{
  "encoder_arch": "convmixer",
  "model": "spectrogram FSQ autoencoder",
  "dataset": "phrases spoken by 400 fixed synthetic voices",
  "train_examples": 39062,
  "n_mels": 64,
  "hop_length": 160,
  "input": "log_mel",
  "win_length": 512,
  "bottleneck": "fsq",
  "downsampling_factor": 8,
  "encoder_norm": "groupnorm",
  "encoder_activation": "gelu",
  "encoder_weight_standardization": false,
  "encoder_patch_size": 8,
  "encoder_depths": [16],
  "encoder_kernel_size": 7,
  "encoder_widths": [256],
  "loss": "l1",
  "latent_channels": 4,
  "decoder_norm": "batchnorm",
  "decoder_activation": "silu",
  "decoder_widths": [64, 128, 128, 128],
  "decoder_blocks_per_level": 1,
  "decoder_block": "basic",
  "decoder_attention": false,
  "decoder_upsampling": "pixel_shuffle",
  "levels": 7,
  "init": "torch_default",
  "residual_init": "none",
  "optimizer": "adamw",
  "lr": 0.0048,
  "beta1": 0.9,
  "beta2": 0.99,
  "eps": 1e-06,
  "steps": 11400,
  "batch_size": 128,
  "epochs": 37.4,
  "lr_schedule": "cosine",
  "final_lr_fraction": 0.1,
  "warmup_steps": 340,
  "weight_decay": 0.2
}
Rows from block 15 of the encoder of a small spectrogram FSQ autoencoder, named by matrix and row number. Each number is 200 + 40 x the weight over its row's rms, rounded and kept within 0 to 999. All counts start at 0.
After each channel's rows are labels from the 100 clips, of 14976, where the channel reaches its highest value: "band" is the frequency band that holds the peak; "responds to" is what is common among them. Only what is clearly more common there than usual is listed. The data: phrases spoken by 400 fixed synthetic voices. In brackets: how many of the 100.
# pw: pointwise conv (encoder.blocks.15.pw.weight, 256x256x1x1), inputs 0-85

pw.64,222,163,224,227,227,221,286,241,228,244,219,265,241,199,229,206,220,219,170,269,226,216,311,221,219,247,215,198,170,225,202,240,201,224,227,203,221,229,208,239,226,174,208,213,208,209,220,253,202,172,209,200,213,193,209,234,203,216,221,171,204,157,163,131,221,226,213,235,210,195,210,195,191,190,206,191,154,204,213,224,166,241,176,202,183,201
band: 250 to 500 Hz (30)
responds to: clipping (37)

pw.86,239,148,237,265,210,239,266,112,243,245,234,293,179,223,245,216,232,250,187,260,243,244,295,246,180,239,113,227,186,262,231,252,227,206,135,223,229,220,233,256,248,187,252,237,244,258,241,255,228,168,227,228,239,196,248,258,225,288,215,180,231,194,256,139,238,153,217,232,206,271,229,270,223,178,216,180,148,213,209,151,173,227,241,211,214,207
band: 250 to 500 Hz (31)
responds to: fast speaker (45); clipping (39)

pw.55,185,248,200,208,236,200,154,187,199,185,184,159,190,248,213,209,221,234,113,178,231,200,175,224,185,207,243,235,96,148,230,186,244,212,244,243,191,244,223,169,212,116,193,195,236,246,210,200,235,200,194,241,223,203,247,149,222,172,222,33,239,238,167,211,219,185,222,199,194,207,151,180,206,219,190,217,156,193,190,193,204,188,136,198,213,221
band: 500 to 1000 Hz (40)
responds to: pink noise (56); white noise (34)

pw.221,208,0,212,154,170,199,169,241,206,217,191,218,212,193,213,121,216,186,216,184,185,177,192,164,195,195,215,196,214,187,189,212,197,204,247,192,201,166,200,190,194,216,115,198,195,188,197,214,195,247,219,199,202,188,181,183,185,208,149,208,198,0,187,173,149,205,195,232,207,261,252,203,228,159,206,156,222,201,177,204,187,208,235,199,181,213
band: 500 to 1000 Hz (30)
responds to: pink noise (61); quiet level (61); white noise (35)

pw.126,229,202,238,201,265,217,218,168,233,242,218,220,197,201,211,220,215,213,197,208,189,223,230,188,209,197,198,204,198,183,201,219,203,218,197,202,207,235,201,195,206,191,169,209,205,211,204,242,200,171,223,204,204,204,209,189,195,232,217,192,204,204,230,171,208,208,233,225,240,229,209,227,205,221,210,221,230,223,223,177,190,246,211,218,222,221
band: 250 to 500 Hz (33)
responds to: clipping (36)

pw.68,241,187,244,226,215,235,265,196,247,257,264,269,187,194,214,210,210,223,177,278,245,227,290,102,190,204,193,201,177,253,198,241,201,245,198,199,202,225,207,267,219,175,127,224,204,210,219,259,198,186,213,197,210,190,209,254,203,225,226,171,201,188,165,145,233,200,223,246,232,208,204,219,203,198,193,201,169,206,220,173,164,235,196,198,184,214
band: 250 to 500 Hz (33)
responds to: clipping (37)

pw.114,235,205,244,249,240,232,247,247,244,255,239,223,231,190,244,250,244,212,178,270,192,226,252,131,202,221,172,194,179,203,203,228,190,240,183,188,195,251,202,198,218,166,133,216,201,204,218,266,196,178,206,191,203,207,209,190,211,181,233,172,197,198,225,137,243,187,241,246,202,161,141,201,182,210,200,212,223,198,250,176,159,237,108,194,196,229
band: 250 to 500 Hz (31)
responds to: clipping (36)

pw.22,181,101,176,185,163,188,209,217,185,176,208,202,222,228,231,221,249,194,184,208,239,163,191,188,189,194,218,224,182,241,225,175,227,192,197,230,196,157,213,236,199,194,180,191,218,200,199,188,222,209,193,225,206,198,216,240,211,173,193,189,223,216,210,204,161,174,163,167,186,185,194,118,217,226,205,226,204,198,214,194,207,181,187,203,210,163
band: 500 to 1000 Hz (36)
responds to: child-like voice (58)

pw.36,203,185,240,163,172,239,187,198,231,217,209,202,199,216,224,233,227,224,144,214,197,165,206,283,249,260,208,208,129,194,229,248,236,190,256,224,212,174,234,190,230,147,273,221,212,228,244,245,219,161,182,211,219,173,225,195,228,235,179,73,219,209,127,176,144,241,129,188,175,249,177,190,212,191,201,187,152,193,202,255,140,150,218,193,225,118
band: 500 to 1000 Hz (31)
responds to: rumble (41)

pw.140,188,231,161,203,199,197,179,207,175,161,207,179,214,224,127,189,150,199,221,169,199,213,216,140,186,253,238,234,221,224,216,184,233,226,233,233,229,207,223,208,213,229,189,219,230,202,211,169,221,222,235,229,220,227,213,221,198,284,196,224,223,228,203,210,214,166,218,197,206,305,259,269,207,103,179,109,309,171,213,160,232,207,307,179,177,219
band: 4000 to 8000 Hz (52)
responds to: thin (high-pass) (32); mains hum (31)